config = dict(
    arch='jasper',
    model='sound classifier',
    dataset='Morse code for random letters and digits, with fading, noise and interfering tones',
    gain_aug_db=6,
    noise_aug=0.002,
    n_mels=64,
    win_length=512,
    targets=['first character', 'tone'],
    residual_init='none',
    optimizer='adamw',
    grad_clip=1.0,
    ema_decay=0.99,
    weight_decay=0.2,
)
Rows from block 5 of a small sound classifier, named by matrix and row number. Rows with one number belong to one channel. Each number is 128 + 32 x the weight over its row's rms, rounded and kept within 0 to 255. All counts start at 0.
After each channel's rows are labels from the 100 clips, of 14848, where the channel reaches its highest value: "strongest on" is what is common among them. Only what is clearly more common there than usual is listed. The data: Morse code for random letters and digits, with fading, noise and interfering tones. In brackets: how many of the 100, against the usual share in percent.
# convs0: first width-11 conv (model.blocks.5.convs.0.weight, 144x144x11, each kernel summed), inputs 0-47
# convs1: second width-11 conv (model.blocks.5.convs.1.weight, 144x144x11, transposed, each kernel summed), outputs 0-47

convs0.56 [108  73  85 120 149  74 134 114 105 109  80 120  99 118 140 150 133  97 138 148 107  84 124  99 109  91 123 148  61 137 132 134 106 164 142 131 123 141  88 113 119  87 106 123 112  76 126 198]
convs1.56 [129 135 113 150 132 134 126 146 150 181 123 150 149 114 130 106 149  99 133 123 113  94 161 158 112  76 132 161 157 131 139 181 127 184  70 143 115 137 153  98 178 155 146  92 142  69 151  60]
strongest on: tone: high (79 vs 33.4)

convs0.72 [ 62 114 124  92 128 149 130 127 127 128 140  53 141  99 121  76 129 115 114 155 112 155 132 116 119  70 120 137 104 129 104 171 124  72 128  79 134  78 145 141  89 120 143 122  80 172 140 127]
convs1.72 [118 100 161 116  85 106 138 149 101 118 123 139 110 149  83 122  76 152 129 128 124 129 153 124 157  75 147 163 139 127 110  53 121 108 214 131 125 176 124 146  93 115 118 125 114 148 121  28]
strongest on: the character "c" (67 vs 12.1); first character: c (64 vs 2.8); the character "f" (35 vs 12); first character: f (25 vs 2.6)

convs0.64 [ 80 118  97 113  95 132 154 149 107 107 106 138  88 169 126 137 129 110  78 166  60 166 116  35 137 183 100 146  90 105 190 122 120 113 121 141 101 170 126  61 104 141 104  99 116 137 106 110]
convs1.64 [137 166 110 125 140 147 179 172 121 119 131 156 110 119  99 155 112 111 152 151  69  87 167 144  82 119 228 122  87 173 125 127 120  98  93 171 122 130 150 152 119 114 129 159 137  87 156 157]
strongest on: tone: low (69 vs 33.1); reverberation (42 vs 15); the character "0" (37 vs 10.3)

convs0.94 [ 84 101 140 122 113 116 118  94 155 110 153 124 139 112  96  54 132 123 152 108 105  74 132  77  96  72 128 133 140 128  89 138 110 126 111 134 112 140 122 174 110 114 125 106 154  92 113 122]
convs1.94 [180 173 149 191 112 106 143 152 177  92 166 138 154 119 179  86 119 112 144 180 180 166 121 179 160 122 129 174 105 179 105 147 172  78 186 131 103 155 108 135  88  50 126  97 154 131 140 151]
strongest on: speed: slow (61 vs 33.4); the character "6" (31 vs 12.1); the character "b" (30 vs 12.3)

convs0.17 [103 150 111 144 138 137 141 124 128 173 139  65 103 138 115  90  98  78 143 169 107 208 157 129 140  87 111 121 121  87 163 154 157 152 118  41 126  89 135  85 103 162 176 174 108 190 115 101]
convs1.17 [143  76 139  68 102  73 130 177  78 113 112 132 116 131 108 144  67 113  93 123  71 111 152 152 138  75 141 202 150 142 106  75  99 136 157 135 128 163 126 118 107 105 132 131 131 121 122  63]
strongest on: speed: fast (85 vs 32.9); the character "8" (62 vs 11.4); first character: 8 (58 vs 2.8); the character "2" (34 vs 11.8)

convs0.23 [ 73 102 110 132 119 152 143 111 137  98  93 111 109 110 126 132 137 140 104 139 120  78  89 116  47 114 108 119 150 157 127 131 118 118 134 158 127 104 116  92 109 132 100  86  73  90 126 123]
convs1.23 [134 126 109 118 180 136 142 138 103 137  83 109  98  93 170 100 182 109 119 160 184 123 152 149 107 128 162  90  87 123 123 157  99 114 109 132  75  74 154  87 181 107 129 196  94  91 110 157]
strongest on: speed: fast (64 vs 32.9); reverberation (40 vs 15); the character "w" (30 vs 12.2)

convs0.87 [150 127 159 137 153 122 202 148 110 114 131 114  86 120 126 139 132 164 136 154 117 114 134  39 115 136 158 162  80 127 123 135 136  57 132 143  90  99 143 112 110 142 115 136 155 138 112 100]
convs1.87 [132 101 117  76 119 126 112  95  82 118 113  75 177  72 141 157 163 101 114  98  65 137 120 178 129 130 212 178 171 112 138  88  92 137 142 159 118 103 171 156 195 130 122 112  88 137 174 129]
strongest on: tone: high (68 vs 33.4); the character "8" (43 vs 11.4)

convs0.8 [143 112  87  62 121 124  84  66 129 170 102 121 105 134 127 127  89 111 116  66 108 126 124 128 140 119 115 146  90 166 111 118 100 134 108 136 124 171 110 153 149 151 128 118 155 135 174 144]
convs1.8 [149 122 159 179  42  82  73 111 117 148 139 126 105  79 126 168 200 135 102 154 139 109 129 135  89 126  67  82 183 154 140 117 168 145 165 125 143 175 119 137 148 168 164 131 129 107  97  97]
strongest on: speed: fast (61 vs 32.9); the character "7" (38 vs 11.7); the character "z" (32 vs 12.3); first character: 7 (31 vs 2.9)

convs0.24 [ 86 115 108  77 140  80 143 136 114 110  72 166  21  53 121 140 134 138  25 145 135  90 108 139 113 153 110 113  84  97 123 112 105 147 138 148 151 149  85 102  86 100 123 121  96 145  92  94]
convs1.24 [150 105  58 135  52 116 144 161  67 106  79  97  87 153 151 149 189  83 112 198 165 119 122 109 119  85 114 156 107  93 106 179 150 239 159 118 168  86 146 165 112 108 109 232 106 140 109 131]
strongest on: tone: middle (92 vs 33.5); speed: fast (79 vs 32.9)

convs0.34 [ 84  93 106 123 123 112 130  96 121 109 119 125 100 143 150  57 135 170 113 136  67 113 132 112  20  94 133  96 133 128 120 102 130  66 134 156 117  84  96 141 132  91 104 111 102 168 128 136]
convs1.34 [125 125 128 121 120 147 155 212 133  84 142 148 121 130 103 116 161  88 121 169 124 149 159 160  55  77 137 162 118 143  88  97 125  96 135 136 125 102 110 159 141 134 133  82 127 159 169 105]
strongest on: speed: slow (74 vs 33.4); tone: middle (65 vs 33.5); reverberation (55 vs 15); the character "y" (48 vs 11.7)

convs0.110 [105 100 137  79 141 106 168 129 124 162  74 134  73  97 171 110 138 171 104 132  87 104 121  58  93 134 126 113 128 165 126  91  88 140 132 122 110  94 111 159 138 134  78  96  91 123 110 118]
convs1.110 [150 110 118  89 146 119 157 142  82 183 111  93 137 114 101 149 138  90 100  96  91  80 104 121  90 127 107 112 136 110 110 145  84 191 130 113 108 126 136 144 155 179 127 200 164 135  80 118]
strongest on: the character "z" (33 vs 12.3); the character "l" (29 vs 12.1); the character "8" (28 vs 11.4)

convs0.36 [102  78 108  86 136  86 173 126 100 112  90 134  60  81 112 151 102 126  73 154 134  57 101 164 124 102  96  87 102 112 156 111  94 151 143 160 148 149  96 114  67  70  96 109 123  76  39 159]
convs1.36 [115 127 107 204 122 181 181 144 152 147 117 128  91  82 182 148 183 124 114 158 170 135 117 156 127  97 121 111  94 133 126 171 128 189  86 107 171 104 119 145 133 121 112 153 116  76 175 131]
strongest on: tone: low (83 vs 33.1)

convs0.135 [114  90 112 115 100 141 136 135 165 124 131 149  72 192 114 170  62 108  66 140  88 102 126  59 122 133 123 136  29 118 134 163  57 168 132 119 133 146 117 125  70  97 148 104 110 136 120 101]
convs1.135 [137 148  99 149  96  77 158 157 133  99 113 107  83 198 134 148 151  78 122 162 155 163 116 122 126  66 162 133  63 162  53 199 140 115 103 163 207 137 119 128  73  99 117 130 154 115 146 192]
strongest on: tone: middle (71 vs 33.5); reverberation (48 vs 15); the character "7" (35 vs 11.7); the character "6" (29 vs 12.1)

convs0.10 [118 160 128 103 114 145  71 127 113 198 115 127 136 118  34  95  82 105 118 119 112 125 128 109 130 150  91 137 140 111 195 141  67 105  86 141  97 120 104  88  83 206 166 176 137 165 114  21]
convs1.10 [123  41 150 107 108  75 133 178  46 126 152 160 148 153 127 127 111 133 172 148  48 147 171 131 168 172 111 119 175 126 118  94  95  86 171 135  99 175 135  98 173  90 193 145 120 101 117  91]
strongest on: speed: fast (95 vs 32.9); the character "8" (43 vs 11.4); first character: 8 (36 vs 2.8); the character "0" (28 vs 10.3)

convs0.103 [119 134  95  58 171 112 136 107  97 150 113 142 117 127 148 146 151 159 143 106 105 136 119 142 116 115 107  39 105 151 144 116 130 140 128 124 168 109  96 197 155  86  80 142  90 149  67 140]
convs1.103 [151 149  83 121 109 103 181 122 169 112 138  94 101 105  71 139 123 127  83 134 166 131  87 134 151  53 112 104  96 145 105  70  98 175 177 145 173  92 129 158  99 130 146 130  98 171 136  88]
strongest on: tone: middle (100 vs 33.5); reverberation (45 vs 15)

convs0.58 [ 85 141 141  42  93 148 140 113  99 132  60 169  73  93 121  93 123 155  93  93 143 104 104 127  63 101 128 118 132 139 100 121  96  83 122 149 143 125  87 175 122 104 119  77 120 136 110 154]
convs1.58 [114 120 152 132 109 116 137 165  63 164  90 153 108 114  82 121  92  59 149 144  92  54 145  75  72  77  95 169 122 152 111 129 132 165  96 123 132 115  85 145 139 137 127 137 185 126 129  99]
strongest on: reverberation (85 vs 15); speed: fast (69 vs 32.9); tone: middle (62 vs 33.5)

convs0.25 [ 61 135 102  89 109 139 149  98  87 113 103 172  85 110 130 104 118 135  70 138 108 137 100 135  21 126 123 113  86 107 110 123 114 139 121 168 113 131  84 106 117 103 127  61 100 177 108  74]
convs1.25 [173  94 143 132  88 127  78 118  81 134 106 134 126 143  84 162 169 107 137 131 114 134 153 113 118 119  56  82 131 166 141 148 118 112 116 189 110 131 168 148 179 130 131 150 179  70  85 129]
strongest on: speed: fast (77 vs 32.9); the character "7" (50 vs 11.7); the character "6" (35 vs 12.1)

convs0.130 [166  99 155 134 113  89 163 126 134 130 163  80 143 109 132  60  58 111 187 192  69  97 161 104 154 115 109 134  30 113 120  87  97 170 129  92 133 114 114 132 148 126 157 128 109 163 173  81]
convs1.130 [144 164 147 172  88  89 121 157 158 135 122 113 122 123  78 135 100 110  67 121 142 165 113 113 155  49 146 157 145 160 114 114 117 114 144 115 124 158 129  90  80 120 110 150 128 140 147 121]
strongest on: reverberation (52 vs 15)

convs0.90 [ 99 161 177 155 118  98 148 126 109 150 132  94 124 148 144  69 133 124 106 161  93 135 116 149 171  94  84  41  82 115 100 186 134 142 116 115 109 110 102 144  92 139 137 101 100 128  97 107]
convs1.90 [141 130 141 116  95  64 110 104 110 104 117 114 126 112  50  79  99 115 124 124 128 191 118 138 134  76 125 132 125 149  80 105 138 122 194 105 110 145 108 158  36  79  94 105 148 156 107 133]
strongest on: tone: middle (68 vs 33.5); the character "c" (66 vs 12.1); first character: c (62 vs 2.8)

convs0.0 [ 81 130 123 105 134 154 141  87  82 109  62 162 113 140 127 148 164 150 104 110  82 157  78 144  70 127 119 121 157 152 128 153 135 130 129 146 132 113  90  88 120 117  86  99  96 131 122 116]
convs1.0 [120 132 100 103 165 109 139 126  84 127  67 132 118 102 123 133 129  94 184 141 106  83 137  89 108 152 100 122  68 133 163 138 107 108  75 161 101 126 104  97 129 109 131 178 147  85 112 151]
strongest on: speed: fast (98 vs 32.9); the character "1" (49 vs 11.3); first character: 1 (39 vs 2.6); the character "j" (32 vs 11.8)

convs0.140 [142 129  98 123  84 136  65 147 142 120 168 152 139 172   8 107 110  90 127 147  66 138 136  98 138 177 136 157 118  88 142 101 130  86 116 170 140 118  93  74 161 188 157 131 111 149 166  87]
convs1.140 [114 100  93  38  71 108 139 139 120 101 122 143 156 149  58 129  74 130 133 127  83 144 153 136 139 118 105 124  93 120  90 111  81  69  96 131 105 110 154 126 158 103 165 124 127 103 111 147]
strongest on: speed: fast (62 vs 32.9); the character "8" (50 vs 11.4)

convs0.67 [ 75  97 124 118 131 129 124  91 131 121 143  99 108 107 108  71 107  97 132 124 101 109 127  61  57  94 142  92 120 131  79 126  99 138 100 104 143 147 116 157 142 109 139  90 108 124 106 106]
convs1.67 [172 155 149 173 104 126 126 161 137  84 128 155  76 137 169 125 131 118 103 184 154 149 140 132 161 144 133 170 115 180 142 116 167  88 168 135 109 206  94 155 112 105 127  84 139 125 144 114]
strongest on: the character "9" (46 vs 11.4); first character: 9 (41 vs 2.8); the character "8" (37 vs 11.4); reverberation (34 vs 15)

convs0.96 [ 81 131 116 140 108 128  79 132  89 141 145 142 117 138 106 121 174  56 106 142 126 191 138  37  84 123 138 133 129 114 141 156 136  48 158 197 126 135 153 109 131 114 204 145  96 136 123 157]
convs1.96 [ 84 102 103 128 145  92 170 138 168  92 122 153  85 108 110 114  99 156 135 142 150 109 145 158 110 107 185  97  74 128 100 129 110  96  83 152 134 142  87 148 131  82 113 126 119  87 120 130]
strongest on: reverberation (48 vs 15); the character "q" (32 vs 11.9)

convs0.55 [130 116 144 103 130 146 146 120 133 160 137  67  93 113 145  77 100 102 135 155 125 108 143 126 102 106  92 154 110 119 150 130  89 120 123  60 110 142 140 183  89  91 127 128 139 124 136 143]
convs1.55 [112 121 153 107  82 113 142 141 102 141 117 131 125 168  70 144  98 132  97 112 122 173 143 116 132  96 145 194 175 167 100  61  96 113 167 118 119 163 160 136 109 133 140 116 141 137 133  90]
strongest on: the character "c" (47 vs 12.1); first character: c (43 vs 2.8)

convs0.83 [142  44  76 160 160  84 150 177 150 135  96  63 107  58 112 185 110 149 141 175  64 103 100  79 117 158 177 148  88  93 108 135 105 106 143 228 123 112 167 129  85 131  78 140 106 101 102 155]
convs1.83 [125 126 101 174  91 162 133 103 144 133 103 108 107  67 176 162 193 154  85 125 143 128  91 126 132  89 128  92 120 111 112 123 117 145 159  82 140 139 134 124 167 138  90 152 145  99 152 107]
strongest on: tone: high (67 vs 33.4); reverberation (59 vs 15)

convs0.117 [113 107 129 141 166 146 172 135 140 140 145 106 176 138 133  52  91  86  94 148 132 153 150 149  92  63 167 126 152 108 115 126 150  96 102 126 119  83 165 164 142 155 146 155 140 104 117 186]
convs1.117 [132 101 155  85 143 206 100 159 135 137 109 121 108 142  48 162 126 125  54 170  98 155 124  75 130 109 156  67 163 126 137  47  97  97 120 111 158 136  92 175 138 133 122 133  99 120 116  91]
strongest on: the character "c" (37 vs 12.1); first character: c (33 vs 2.8)

convs0.98 [124  97 172  94 163 108 135 130  92 157 126  96 136 119 155 106 101 113  89 163  98  79 144  78  74  83 135 161 119 130 154 149  90 124  87 104 105 127 148 162 111 131 129 134 100 109 127 124]
convs1.98 [171 103 127 142 123 150 118 105 139 121 102  99 146 140 193 125 104  99 149  82 162 148 111 156 145  79 145 219 129 150  51  87 117 104 111 111 102 179 132 104 115  85 108 141 144 137 176 119]
strongest on: speed: slow (76 vs 33.4); the character "6" (35 vs 12.1); first character: 6 (29 vs 2.8)